{
  "train_examples": 97500,
  "targets": ["third digit"],
  "activation": "relu",
  "dropout": 0.05,
  "widths": [96, 192, 384],
  "residual_scale": 0.1,
  "momentum": 0.95,
  "batch_size": 96,
  "lr_schedule": "wsd",
  "weight_decay": 0.04
}
Rows from block 6, named by matrix and row number. Rows with one number belong to one channel. Each number is 128 + 24 x the weight over the matrix's rms, rounded and kept within 0 to 255. All counts start at 0. Numbers have three digits each.
# convs0: first 3x3 conv (model.blocks.6.convs.0.weight, 192x192x3x3, standardized in use), inputs 126-139, a 3x3 kernel for each
# convs1: second 3x3 conv (model.blocks.6.convs.1.weight, 192x192x3x3, standardized in use, transposed), outputs 126-139, a 3x3 kernel for each
convs0.67:148110128128181097134128128189128128193126097165121128140149125169128137129118150128097150150128134156128088128137109116128128123142123128099071160187116128125144128128089111128105128159106128128155102128105118134087128128127134128134107106098125153128147128108128147128129128167086092138133108128138102128148128111219130116128129139115134137113123128128157128104128129086128123
convs1.67:134173128140128128140155132128128151128166116128121134128128144136162128128126128128128097128157144152128167120128128143128113128124165102140128148128169151104128143167128124128128189128128128139112145113158128128109106128128110128095128128128128115111145136134141128128128123164140100150144087128172128122128141127148128137128116128164146139115120103154144135105128104128150098
convs0.68:101111114128085095151138101128136153128128168128113154128133128133118128128145128175128124203121106090128123128118113121098080108128128112120164097128170140128127128142128130123128128128120168166128142178099107128147128118128115128156130120128158126128099129128104112139107128148108096128188126113131137136128167140128118101142128128145136124128122200141099123076115111128103128
convs1.68:152128084148125154153166142136128114209087099180164128166163128128104135175134132132102133159168165128128128075124128100099128103128128085128096128128096128114147146125121169107128153105109119164130114116139099128157128133115159154096128130138162100128112111128075128128170080130128108128180128128128128084166139128178164093086085128099128105128158128129128121128128128128103140
convs0.69:088104128122138128128097147117118128125128134118131161184160122075163128110177104087146128088119128117126168171111128128147156128125128128128079128128118128159102128128138143128152150093128123139128155128137072128116128143118128128104149184157114153114128144128165128151159111099161106128121077112118141147118128127128128139114159162128121128157128124106113128070128138154086146
convs1.69:128128100106128125121129122153128134128119115160128116128201132136157128101124128142108169128101128122132111140128156118127110124108128107097128087128117128128122102133107140153147128115128145149128128150144170166146135128127088128112130128136150133163107120098074128130162128121174128128154177161090106123138128128126135128147122128128128128093128130164128184128159091099118128
convs0.70:128128122150128114128138148145079128151129107106135128128128128124128128125123128128077128083128128082130129128141110154167128185169128202106128159040106173121152151128110128128087129126121128100134138116128184173117100128158100108131115088125255188167160128139128152195128128128067105121124088097130104133128112128128112111160148161146128159123133128127112170118126128128082128
convs1.70:193209128175128162102123105154173128128123128128126128152128179139167128107128129153107128098118145116128128147128128128128117167128119140128132126128108153128111128092087150107128143166140172147162128130108129072107128128087128128093200200155185130128136152153156128160140138135162121128158137146129128121128180121114160128124128127128128144128122128128086121128130140128165150
convs0.71:177124141082128123135105081130128128187128128128130141065145128110111102127128128102128128099095155072103128128128074128128128154128114128147137129117128135100086128128107128128128106136148109128128123144110116133150119147091158144073128128128105175128152178128121128128128128128109102128098109154137128128147128117128127120128143120086135128095122128102140102106102145128178142
convs1.71:157107128128139128148128128082096128122168136128128158118111133128132128139153139149105101128106129175110165153128075114103128119133122143128104141128128168135128135102132090114128128096128194128161128106153149158128113128117179128158081128144187185144138110085190128069128133198180163128130151128094128199128128128151125074122128137121125108128147119097099125155119093128128128
convs0.72:128108120128135128128161058149128177138128169124150081150128127177128163134128138099166129140140105131079094128105118139158128128139128128128153155128105083106128128153128128128150128121171162188198146140140128121128115106117127166131128089128128128086128156112114099153128128128115073121136107128116086152066132156126128132151128121128128155105088115183128155130128194165104176
convs1.72:128122128088109128125152137090117128071128124123136128161132139145128169128103134128128107128144128128126148110120108188128136128123154128160128128128128101128150177156128083128133128128128119128128108127128078081119122128128117128151107115111128128121128118128121128128150127147158128149122084130111171128163157125128128147153155128128151150128128112171158128128128108128143148
convs0.73:077128133128128128124116136125145086074112143100083128158166151164128135165138128127148177074103079128103123088128140152128128148111128114128134128169128202123103128120128183128131128101128157128111125148128128163128134128128128160110112094128128128128180117128138104136156128198092121180148080128155094128122128128162151128123149102128125124128139128234154128128128128128128123
convs1.73:073128130075137166128128091079065128139065085093128128128144128108165107158128068140159128102128074090098132128140156102104130137080099128138128090104104149103128128128149128125185120137127165072113109106183118128142203131131132169128146128128104128129139146128116176122200128127128128131128128121150108114130128111128101131115128128131163167113127123128121144122147165165112128
convs0.74:086082071095128098158128173125170137138129162170128150148130141108128128143124106137136132129148169144129095128122134142120128128128125128076063128104109128120138128128152144144130131119133128095126128092086128112128099096106119146125119090128128128152128170137180162131151128128120106128116123128128175128128128178128094087128113094132128128128147134128128113128142170138128132
convs1.74:128150128129153133088128120107167128128129078149143128128128124174128148180128128150152148133128137118091110080123095128128128156088089128109109170128103170170128128101121207141128148137128128134165128128140128128102112128148120104095116128191155139152151128077182161106128126128141157210111178176098141128138128134126168195128163144128103147105128155124114121128104135125102123
convs0.75:128110097083113132128128137128128125128128128128131175135128128105128128139100128128147162128120117154128128124128106118128128134122128128097126143116115146128154106128128174128128134127128096109101128154128106128122128094128116128123144114128116185161068132157115128128131104106136104089128125128128091147128128128202079163120142167158128159128101127137128120144128142120128129
convs1.75:118099128122152178128125130120108099166158128136128153104144175096128097161180128128120159128124128128128128128128148128128128158165155151121120140113128128122142128128146135128128128143165138128128128137138070128147192125128128170128109130109191149122185127090128147128128148082128165128135108157124135145123174153128128128128137179135146155135135128120109128146164128135123128
convs0.76:128128144140140128142047128128159161132163152128149128128144128142120097128128128120128129125128150128102120128094128128093128128122128151128074167128128096152193141111102135128128145140141167121128131090150111157179136139102096080128128110128141122133129128125128128105128124089141128119128143170119128219143136168121159174134128128118104128152120127085128128137109084136103128
convs1.76:072128128155132128130128151151128128169128125128151112154128128128128128130162167118128099130128123099128138112128128165109137136128125135128107104129128157162128129128140128129149138089137118110128115132117166128155149128097080109128128097094147128108162084109151128128123137128159128141128131128128160159147182145130128161128128115086128106099128099150128128128107128111136128
convs0.77:128128143202047140095126162128102126204132153149111142119126128137128114128140145132114128124131128174106128126128120128122128078140128146140146129103133163128154128166128128128124117135103120114087146128128124142128128128128128128128128129120131131148160205136128144157165128129157141140122128128145137154128110128140139136128119128128094108170128128074098110211143123136138118
convs1.77:099141149111128117128128128128164144162142155128144120128070128128071128145128118149167196138135147128124128122128128128163128139112158142128101081080143136128162110069101128128117118173113089133163128128133112131128175174152120100161092128128129143128143128132158153128088111125114049104128114128103146128128128114107106128128185128114128112128103128120128135128128107119128128
convs0.78:155128128128156171128123126128090128174128128128138128177135128151128141128113128137120156128169138137128158128119113122111136129086128128128060111103128140128128162128117129094128102111128113128128122115103111128116150128128156132128112087120139142124128128117128128128123160119117117128128156127171163093165122128112100128128110128128144116108108136123091146128131158128116128
convs1.78:128089130112129149160120117144128145165160152128129169163131151089171118128120123147128148128185128130114130096130138128107147128128128237174145125110168128128194128131081073107128122089104140113114126158146171128124218141151128078105140135128083112128119071128128115149128128156127109120159150128128101128100121128128128128115116128101084128125081109112128115161148113109128156
convs0.79:114141128103140076087113128195128137172077156128128128128119135128152162101123120128128150128146172132130141128128128123122101128128093134128128128128128120128151098128128111128128123160128128118128138164172133135091124103119111087128128128128124154159150128106128107102134128139135111156128120160153139130151121170128107142128134128134130130104128128128163172133158118070172150
convs1.79:128128128090098079128128128128128126077082111096124128128144137128148139087128107155162127152125086128149128128128107170107128188128156128081128216143128171126144150136112121144115128104128132128136186118155128064107128100128090128106128120076107090128092094076128175102108128108128148146090130128128088135128148128128085114151131137134094128152120120128107135143148184158119123
convs0.80:128145128145088124128128098138128104154137125147161110144101128128128146128109146146128128136154126157106133120128103134118128117128128174110121128092128128143103110157128128151163139128155160149150128130153113128155128111086131135128111102125130146119121128159124145128163142132102128128083128166162127128206149128168151128138153128080095128128111146169169125121154128128192127
convs1.80:128108103128165128132107154128126113174117164152083147128128124128107157128153180151135130109128142091128163091153128128128118128144134146128142128116128137094128157158097156123128125128128128151128139128117087050096155128125157132125157126128128128128154128089164118188128128120124158136133128090120117132120115136146133128096116110138128122128153144136155163149157141141155118
convs0.81:107152122128137124127142128129150075128128128087087089111128109186128128128135128168140077128158128128128123128108165120130152128152157128185141144156079109128128177148128124115128128091128135132128116142142125128127128128161143128129136128116178128128128170133177164128098126128165160177132124112139128124128091134108120128128141101152157103128128122119127121189112092156075106
convs1.81:124135128110128168143128166128113128132138128175129128128128178135175128097100128121128133128121128128107128147058071117139128128128107123128138139136128146128129140128128175128100170151128112127143128128144107128128128128096124172128126141141082137158147128172153128128128128169101156125128128160109168145128118128181128128199213183165151186128124128144137129169128101128128104
convs0.82:128128118128104128101085128128128138137128128128126139137128128172124135073128153142147151128157128097166085153158129158138128122115128128136128135147106128128093128128128128132128128128128151130138119109081128126136128128128128138148110145097145128122128120128097097088128154120112128128128128128153128128102123128128128136128137128128133128128117128067102124128129096161113128
convs1.82:136085130092128122135118128148119117171096146141129174128128181096146128128108128203145128127134112132134120128120123128177201128092177152136104128144128128172128133146184128129097128108128136165168127128128124153128107133121165128113185128128138094110175164128123128128128101129128127128128132057101156128080088165128118120117173138151126128140128187120148121120147128127151128
convs0.83:128128128125128106129105128128149138158094126095132128148128128129167128118150099093132146174106112122114097146128112128130134113137128147139077148116128164089078110149119120128132128108095090128098128128122128108117114153165128128128128128123128128156158159128138128085152107113128128151128136161128186106110126128140128154128135128154128097110085111112128149081121092096096115
convs1.83:155153128099119110128147119115128102123137121128128139101156096131143142128084123128103128134128146170128128096128070128123128128138128159101081128128130134128141100128092141076128099128128117138128095130121141108140107137134082094172128128149188106200102128121106151144115162148111128155101128084098109092150103147103125128128160109136139117125147112128149133143128108113123131
convs0.84:123104145130128103128146129100128120087131135122128143128131152161150155158167136088128128169112128230128171128128122128132105120128128128127128128128100075088128125135169145128141161140164128125139096104142100146102122103128128119143149128120069114105146092128128128123167114112142107123135128128110128124155128090133128154150147128125128129164116142112129102128149128122088177
convs1.84:096140134132097128172128107139140124096160149131152143092138135094131145124137152170128132128085153128104145168128116128196130131128171128128118133128128113143110171084128151108142155128142128138097128087074128104141128117129128128128128110128123128154128128131089142110101049137126128166108141128139128148128128189128101128129128094128056128126113177109123185114128136128124156
convs0.85:144149103195173100128102111122134128122137128103128092180172128082124159143151128128099099142128128116112128145113128128128087128128102107128160111128128100140146101128137076128128128136103128126113208100147128116122128128128115128107116121128157109134101128139128128110160130157134075157126155111135148152122173134128163139128128128128133097121128118128092100128128128128128108
convs1.85:162164128154179172138146112136114139149128132128093128128128128088128136128114146183145161130160128128128128161134128173128128126151176128138128128128151128128125106107128105128156089126154152128142117138128128124124147143140128108126129128143128181148123152128206122118152155128137101122128128109128128086097086097128127095147093148128094128117106116128128155125128118141128123
convs0.86:153141128126088144124073084103090087145069124201140107157112092124127114135158128128091092080128118128144140148147127128128128136135094136102210128128177128142127128128137128122128128128147147179128128204128087152128128128128126128119128153128163128133119074109163118128128128141113144128104143140128128128090092158128099128138102128119124128146148128103128109128128128128128128
convs1.86:122128089113137128164128151125128182092137169082128128120128125144127108128128128128166158128150141107128151144146127126120128139174188128098106128085128128128128099128132116128166128128172136135153155140127142119132108128134128116124095099099146136106157110101133128116128146108148130108128168137157128128136083103128128128128163154137112144109128097112142142107149141128113128
convs0.87:149115110162157120103108138131153128150124124135128128178128111155149128125128120128150110131144119128128128076108078128128105112142112122104107128128084145109128154128128163078115125128128128147132155128128136128097133128128105126128128128124113167119096151110110128128101088152061119137151162166128128148112155129096128128126181137131124123128128128127128128122128157128120128
convs1.87:128149128095137121116128097157127121128128168112123128128150128166128124114128114128223108169168090128149128107145140128128137128122119112128128094129128124128110128147140103107107128128128136134135228166128186128129130151140164095158128134128128087157080128128085128122103131184099118155147135154128157120122144112121176166099140128146207157128128128142128128128166128113128128
convs0.88:128103128160098146164128175128128161128112151115142104159128128134128128128128142078085091131137106128152128128098128128103128129128128092102111128105133098172148166128100128137150128177141129128144148180151100127139130134155128128128128104128128128128127122128128128128130128134064136112117111128128116161150126107134129171138128133128122129161128128128128136128161171128176128
convs1.88:050106124135082083174128202114205126082078081120142077128128111120124118128109092090151189070128129128128145083121069128137086128133149133128052128116128095038093180135080133128128073161147138128176092105093084131101102120128111128111179161112162149149180168155128126128128114084166145128097128118128182152152185190128128156123117130096128086075128104225138128083128089097126081
convs0.89:153154139128128150084140128073116141087108172127098087128104111127128115128128128128128128140133128131128128142136128120123128135128098137088079128069128142083100142128099121128128153145128116128088128186148112128098128123128128097130111108128130128140128128120102103072160128076096093170077106144168128128116093118089161151140128165121128165128110128106129106176094142195102083
convs1.89:200116122083044105227114136096105128130123115128093112118136165122080158084117128159140133128109090093070115133134108172158098147128128127128146207108078156075112128189128146128112117177128151128142190183147128128117128070128078122103128126101128126128135125128219131136161128120147111126158104153066128128120128150178124128128137158106122085128134086128128128154135138140128126
convs0.90:128128128128107135089128097153132128088128122082128115074099122105187114128180128128128109128109109130155141132128133128128150114123149128086128105112199098128158128128124128128128128131128136154161132128126104156098128128183128082124128095090128128156116142128165124128160129128110093138117143181124133128089128128120120148125128128128134128106128132128128130182179157101166121
convs1.90:128128072101128121139153128128128160080084128128093152128128128128142122193171108136144156094128125116117128128112167102126128075128128111128034110122155104128228191128153121158087082130142128128159128124128169170099084128118118136160116116165128128069142128102105128103119128091128174095077074123128128134104128170167062158103143190128190113127129109156128112128121156159128099
convs0.91:087099175117126148128128128149150088128128078164158136097128128154164110153148136115128081116113128128127157123123164109137140094144128163128180161128171128236128143128112143128137147156107102144128128128148128127125129148128151114128106131105128128131128130076128128128079122140128142152152111122128113143115091128136112142150142159113124143128118128128145119126173128128140096
convs1.91:110138139128107163106123128066135132093087137128142147128158145100119128128154128128128137108128146139125128165147164149142165128133158153168128154097128128128126128192098108128090128128107128125089121128088125098116162125124128128122128117163098151192128128128145124127128086109128128154179158128128099115129081128125105146128134171141158140150139136162131128125128120128134132